config.toml
model = "model that predicts nearness at each pixel"
norm = "rmsnorm"
norm_position = "pre"
inner_norm = false
expert_mlp_ratio = 0.5
experts_per_token = 2
layers = 10
loss = "mse"
lr = 0.0052
adamw_lr_other_params = 0.0013
epochs = 22.8
lr_schedule = "step"
warmup_steps = 580
Rows from block 2 of a small model that predicts nearness at each pixel, named by matrix and row number. Rows with one number belong to one neuron. Each number is 200 + 40 x the weight over its row's rms, rounded and kept within 0 to 999. All counts start at 0. After the name is the row's rms in percent of the matrix's.
Before each neuron's rows are labels from the 100 images, of 14848, where the neuron reaches its largest size: "strongest on" is what is common among them; "colour at peak" is the nearest of a few named colours to the mean colour under the peak. Only what is clearly more common there than usual is listed. The data: rendered solids tumbling over patterned floors. In brackets: how many of the 100.
# gate: MLP gate (model.blocks.2.mlp.gate.weight, 768x192), inputs 0-47
# fc1: MLP up (model.blocks.2.mlp.fc1.weight, 768x192), inputs 0-47
# fc2: MLP down (model.blocks.2.mlp.fc2.weight, 192x768, transposed), outputs 0-47

strongest on: teal object (44); its colour: teal (34)
colour at peak: green (31)
gate.477,101,134,112,91,95,201,187,174,79,181,230,208,252,223,223,181,204,220,219,187,162,192,215,220,199,184,230,243,112,154,230,176,173,165,219,175,251,145,224,150,216,172,257,195,209,216,191,138,282
fc1.477,096,231,236,288,262,192,248,258,266,182,144,150,199,205,155,278,207,209,147,168,248,221,193,231,234,179,138,226,204,185,172,207,244,237,233,181,202,237,154,194,191,235,62,194,247,247,197,199,126
fc2.477,119,272,283,240,197,258,115,182,221,181,183,188,225,144,225,245,173,221,226,223,178,171,253,169,192,152,242,252,234,209,185,205,194,212,285,245,231,204,181,190,196,201,240,196,191,216,233,187,290

strongest on: white object (47); its colour: white (30)
colour at peak: pink (25)
gate.364,087,208,208,170,179,234,175,232,191,253,278,197,213,228,276,242,118,262,163,263,223,201,176,183,148,267,208,212,208,305,164,179,173,249,223,194,233,190,187,195,85,182,274,201,233,188,204,194,132
fc1.364,089,177,216,252,212,224,136,199,219,184,274,268,225,253,219,310,154,225,193,225,223,203,205,217,194,238,233,193,240,255,187,185,239,196,231,167,237,185,101,157,126,219,223,161,220,174,227,200,196
fc2.364,085,215,175,181,175,103,166,226,163,166,282,206,247,234,216,215,195,192,169,117,197,289,146,185,164,128,203,126,235,272,103,227,262,131,239,202,164,203,269,175,264,250,259,201,245,197,202,273,241

strongest on: light from behind the scene (90)
colour at peak: brown (69)
gate.615,096,197,213,197,272,205,201,268,227,125,215,169,213,196,182,242,201,214,216,178,229,232,127,219,147,203,204,129,239,235,168,190,257,227,191,162,236,197,212,250,209,232,186,275,172,146,216,250,177
fc1.615,092,265,175,162,148,239,159,219,166,193,198,274,277,224,171,198,189,162,206,173,218,195,138,202,214,232,238,142,208,237,200,202,200,226,209,235,214,163,121,267,123,232,238,227,201,222,189,137,215
fc2.615,093,128,244,253,183,194,318,236,280,264,236,233,154,184,177,176,190,179,178,187,168,238,157,271,185,176,179,264,159,139,201,243,245,269,195,140,250,258,159,199,212,166,213,205,228,242,186,249,171

strongest on: pink object (46); white object (41); its colour: pink (26)
colour at peak: pink (41)
gate.382,110,234,234,176,219,166,272,201,192,169,268,201,259,184,220,224,258,142,221,91,227,221,196,158,148,248,227,163,238,182,194,218,233,142,192,152,243,103,223,201,173,254,102,229,245,154,239,166,206
fc1.382,113,226,183,198,164,249,215,174,169,227,234,185,140,216,191,201,154,266,172,225,169,143,192,266,187,240,256,152,224,247,233,265,177,216,224,229,118,277,188,177,219,182,244,211,207,228,140,228,207
fc2.382,114,128,253,146,209,189,271,200,175,185,201,207,206,237,180,166,195,165,202,218,200,194,152,267,237,161,170,197,175,194,137,162,274,202,222,156,178,164,194,182,174,222,146,210,251,195,120,163,127

strongest on: white object (83); its colour: white (54); light from behind the camera (52)
colour at peak: pink (42)
gate.124,091,276,202,190,233,191,205,250,117,267,262,180,198,270,139,193,155,193,184,235,198,225,253,191,217,229,142,231,234,200,123,269,205,242,179,229,246,210,202,190,243,219,192,226,198,186,193,169,235
fc1.124,091,279,229,179,211,169,189,221,173,159,258,267,204,223,224,279,203,225,118,169,179,217,184,183,231,180,148,189,218,227,125,269,204,168,131,214,235,254,205,233,190,159,193,229,177,194,156,161,175
fc2.124,098,169,204,203,142,202,222,219,235,192,139,127,218,266,184,265,243,254,171,179,219,210,177,168,202,216,217,266,165,207,234,214,195,171,183,264,226,220,315,202,269,146,121,208,224,193,146,255,171

strongest on: teal object (40)
colour at peak: green (37)
gate.302,112,217,262,209,250,214,181,236,259,156,257,223,164,216,191,155,138,254,106,242,195,252,208,239,252,152,252,222,219,177,205,211,292,187,144,258,185,175,202,163,168,186,167,175,206,150,221,228,190
fc1.302,126,197,199,215,200,159,190,220,174,239,169,207,213,138,238,169,198,219,189,242,176,193,185,199,218,189,187,265,225,267,147,149,170,150,173,149,227,226,264,242,173,244,189,209,221,196,245,254,167
fc2.302,117,233,227,213,136,174,178,220,232,124,263,170,198,223,220,260,169,229,173,170,140,202,224,201,248,290,179,186,135,179,156,212,235,224,192,223,198,225,207,159,220,144,206,137,234,273,191,269,189

strongest on: teal object (81); its colour: teal (41)
colour at peak: green (28)
gate.709,109,208,289,206,194,273,196,231,200,293,189,287,239,168,184,248,202,178,175,193,313,183,155,259,208,207,186,202,201,211,279,196,171,208,141,182,178,230,206,219,219,190,177,187,168,163,181,211,222
fc1.709,121,200,177,233,224,216,244,213,171,196,212,228,182,217,214,241,158,135,261,185,112,223,154,116,148,228,220,234,196,189,253,214,93,190,257,205,230,153,187,175,153,198,188,219,203,136,149,291,216
fc2.709,121,184,203,208,172,162,240,254,269,227,193,235,184,161,239,145,218,215,158,205,204,212,199,227,210,202,151,185,203,206,195,191,272,221,167,178,156,179,170,218,193,163,237,248,160,198,207,181,207

strongest on: white object (44); its colour: white (28)
colour at peak: pink (30)
gate.609,086,134,242,205,170,232,266,174,264,232,220,179,185,217,230,240,143,174,115,257,251,268,150,169,152,199,213,199,183,196,195,187,226,137,183,224,170,211,248,145,240,180,242,219,277,206,227,208,291
fc1.609,097,273,254,198,164,191,128,218,157,93,225,167,187,225,173,171,312,242,211,155,192,245,205,223,229,214,144,168,189,226,172,270,148,174,140,190,234,202,183,304,214,193,230,243,181,143,233,184,244
fc2.609,100,120,178,213,200,220,226,159,316,212,105,218,213,201,264,183,172,218,127,285,229,189,243,198,181,191,200,149,204,173,192,259,206,176,224,261,265,210,226,132,270,262,155,156,165,201,222,207,146

strongest on: yellow object (43)
colour at peak: pink (25)
gate.644,097,167,225,188,211,147,138,140,211,158,166,252,184,171,178,238,182,238,222,159,257,205,224,202,262,229,173,129,203,258,182,154,155,76,171,194,189,205,166,213,247,188,277,182,222,139,220,174,213
fc1.644,104,163,191,212,223,124,244,179,189,163,248,165,194,205,129,172,236,269,214,210,272,148,181,188,243,173,160,129,165,187,227,182,182,221,251,216,198,245,173,223,247,209,203,216,188,207,244,241,171
fc2.644,097,137,256,196,161,153,163,216,217,232,154,174,180,170,198,262,183,242,181,166,138,222,201,168,228,239,214,233,192,140,244,182,249,198,169,166,210,210,123,184,212,210,248,294,196,122,183,208,208

strongest on: teal object (94); light from behind the scene (51); its colour: teal (44)
colour at peak: green (42)
gate.122,088,201,263,195,165,202,191,218,217,152,266,181,249,260,237,163,189,198,196,249,227,166,193,209,223,146,139,205,167,166,199,190,196,260,223,237,116,163,170,236,234,158,164,253,218,279,229,229,235
fc1.122,106,147,168,212,183,229,219,205,166,238,224,170,179,179,274,226,283,204,228,199,285,176,139,129,243,150,158,284,172,219,170,234,175,107,252,164,246,257,150,223,149,183,219,204,153,187,188,267,186
fc2.122,099,270,208,217,215,195,226,218,228,177,176,194,220,174,218,181,192,219,171,163,94,246,246,247,188,225,238,172,144,216,225,265,229,239,214,202,176,163,212,211,273,201,184,164,233,209,249,198,196

strongest on: pink object (54); its colour: pink (31)
colour at peak: pink (29); purple (26)
gate.563,072,213,187,162,161,141,158,196,175,182,179,191,146,210,146,219,176,253,170,267,355,249,223,270,267,230,208,219,233,225,190,197,180,267,233,136,199,187,154,197,221,117,200,170,211,250,203,138,175
fc1.563,065,168,220,164,230,195,178,255,250,213,225,176,198,206,225,178,232,240,234,130,192,247,230,165,194,239,215,209,203,211,172,219,259,237,197,181,206,137,175,255,249,294,207,224,248,146,176,216,162
fc2.563,072,203,202,183,241,178,186,192,171,179,222,230,142,210,199,213,245,170,252,205,138,242,209,174,212,170,186,174,222,222,134,164,189,149,236,186,237,158,226,196,252,238,207,142,225,149,234,242,220

strongest on: pink object (54); red object (42); its colour: pink (25)
colour at peak: brown (46)
gate.353,096,163,225,165,224,206,172,209,238,250,268,212,227,78,193,220,281,175,204,176,178,228,156,269,208,215,242,240,190,174,260,250,241,192,178,187,307,195,270,160,234,247,152,248,173,228,153,223,235
fc1.353,097,286,143,208,187,203,177,218,197,209,148,181,226,162,160,236,222,162,184,219,214,211,178,187,175,256,222,267,138,169,227,288,200,257,211,163,231,196,244,145,139,229,184,281,213,281,210,229,229
fc2.353,105,148,185,211,199,225,257,146,221,215,208,252,186,234,226,260,264,277,268,278,215,152,252,157,154,199,158,167,229,230,178,206,186,215,221,199,170,223,208,225,201,200,245,183,238,173,166,187,166

strongest on: pink object (82); its colour: pink (36)
colour at peak: pink (29)
gate.166,102,212,176,203,181,187,228,143,183,237,172,249,196,207,238,179,195,221,133,136,175,242,267,189,265,204,289,239,257,194,158,175,147,193,227,158,176,167,278,247,198,214,201,234,245,229,249,214,253
fc1.166,114,235,248,252,140,200,226,163,209,251,185,272,158,219,107,148,188,151,120,203,172,244,234,211,266,222,143,218,209,195,229,217,185,244,136,202,190,203,215,200,216,210,174,159,189,252,218,213,165
fc2.166,108,186,135,200,180,236,135,163,188,188,176,230,216,245,255,251,265,179,210,96,215,159,201,159,182,231,233,213,114,242,251,224,265,226,201,204,190,222,222,206,241,184,235,268,179,171,184,216,239

strongest on: pink object (44)
colour at peak: pink (27)
gate.390,121,182,136,197,228,192,166,221,162,172,220,196,219,184,188,206,218,162,102,207,143,261,226,191,192,215,210,212,184,121,216,229,223,211,235,134,224,159,268,196,229,253,145,241,225,316,218,232,214
fc1.390,124,268,207,208,206,184,161,177,261,188,246,222,181,246,239,114,193,160,142,186,285,297,184,127,222,232,179,168,216,225,180,199,243,170,170,208,224,142,229,185,186,195,146,234,158,201,187,267,285
fc2.390,136,215,230,130,262,214,269,201,131,153,194,193,207,194,214,256,243,251,268,244,209,176,225,130,224,246,205,196,186,156,195,162,116,149,260,245,218,131,155,283,167,193,222,147,225,275,210,226,202

strongest on: yellow object (53); its colour: yellow (34)
colour at peak: brown (80)
gate.70,016,218,257,232,163,168,179,161,117,125,187,229,218,226,174,144,173,216,207,252,221,243,160,181,199,213,216,227,293,176,127,149,202,186,266,200,177,211,269,239,205,190,190,195,229,215,117,213,152
fc1.70,012,261,281,211,190,206,182,164,124,173,197,224,262,210,190,150,215,195,245,269,248,206,160,188,209,165,257,245,225,193,141,134,210,248,231,189,195,202,278,222,242,195,170,190,241,178,160,160,186
fc2.70,016,212,256,221,205,227,121,174,183,206,209,180,191,199,157,252,153,194,174,265,222,181,175,142,142,153,283,233,198,209,113,186,213,164,186,277,228,203,265,223,240,220,203,164,227,138,214,168,211

strongest on: white object (77); its colour: white (52)
colour at peak: pink (32); white (31)
gate.144,021,208,270,228,227,302,182,212,222,170,194,298,173,246,79,204,236,240,163,235,183,203,180,118,256,198,229,205,181,238,124,136,221,199,166,262,215,189,199,261,165,219,153,193,168,163,140,179,248
fc1.144,019,189,321,168,182,243,215,200,222,147,197,264,170,233,124,175,203,234,175,242,249,160,187,196,244,170,293,205,149,248,136,132,246,154,199,234,193,173,217,253,180,232,239,182,210,165,189,143,191
fc2.144,019,188,180,223,226,163,171,138,154,210,274,213,200,264,197,259,221,189,169,196,211,220,136,189,186,203,265,210,179,222,151,191,152,136,203,288,200,205,278,185,286,170,211,228,172,234,170,234,142

strongest on: white object (74); its colour: white (41)
colour at peak: pink (34)
gate.93,094,193,208,158,202,199,186,177,197,223,171,192,151,269,196,158,208,105,152,183,223,223,225,161,186,243,193,138,252,248,210,242,199,183,234,197,173,245,252,120,182,189,193,264,204,153,218,248,190
fc1.93,089,209,219,217,221,162,178,225,205,173,213,217,207,161,146,187,178,165,205,96,136,157,161,186,234,137,252,192,170,267,118,249,200,167,138,252,194,234,236,252,224,160,284,189,226,227,229,281,187
fc2.93,091,232,194,230,201,197,180,142,167,254,234,169,183,211,218,171,172,193,155,197,247,84,248,249,157,219,170,168,222,213,200,239,229,167,236,167,195,164,248,151,201,172,164,205,194,231,145,177,177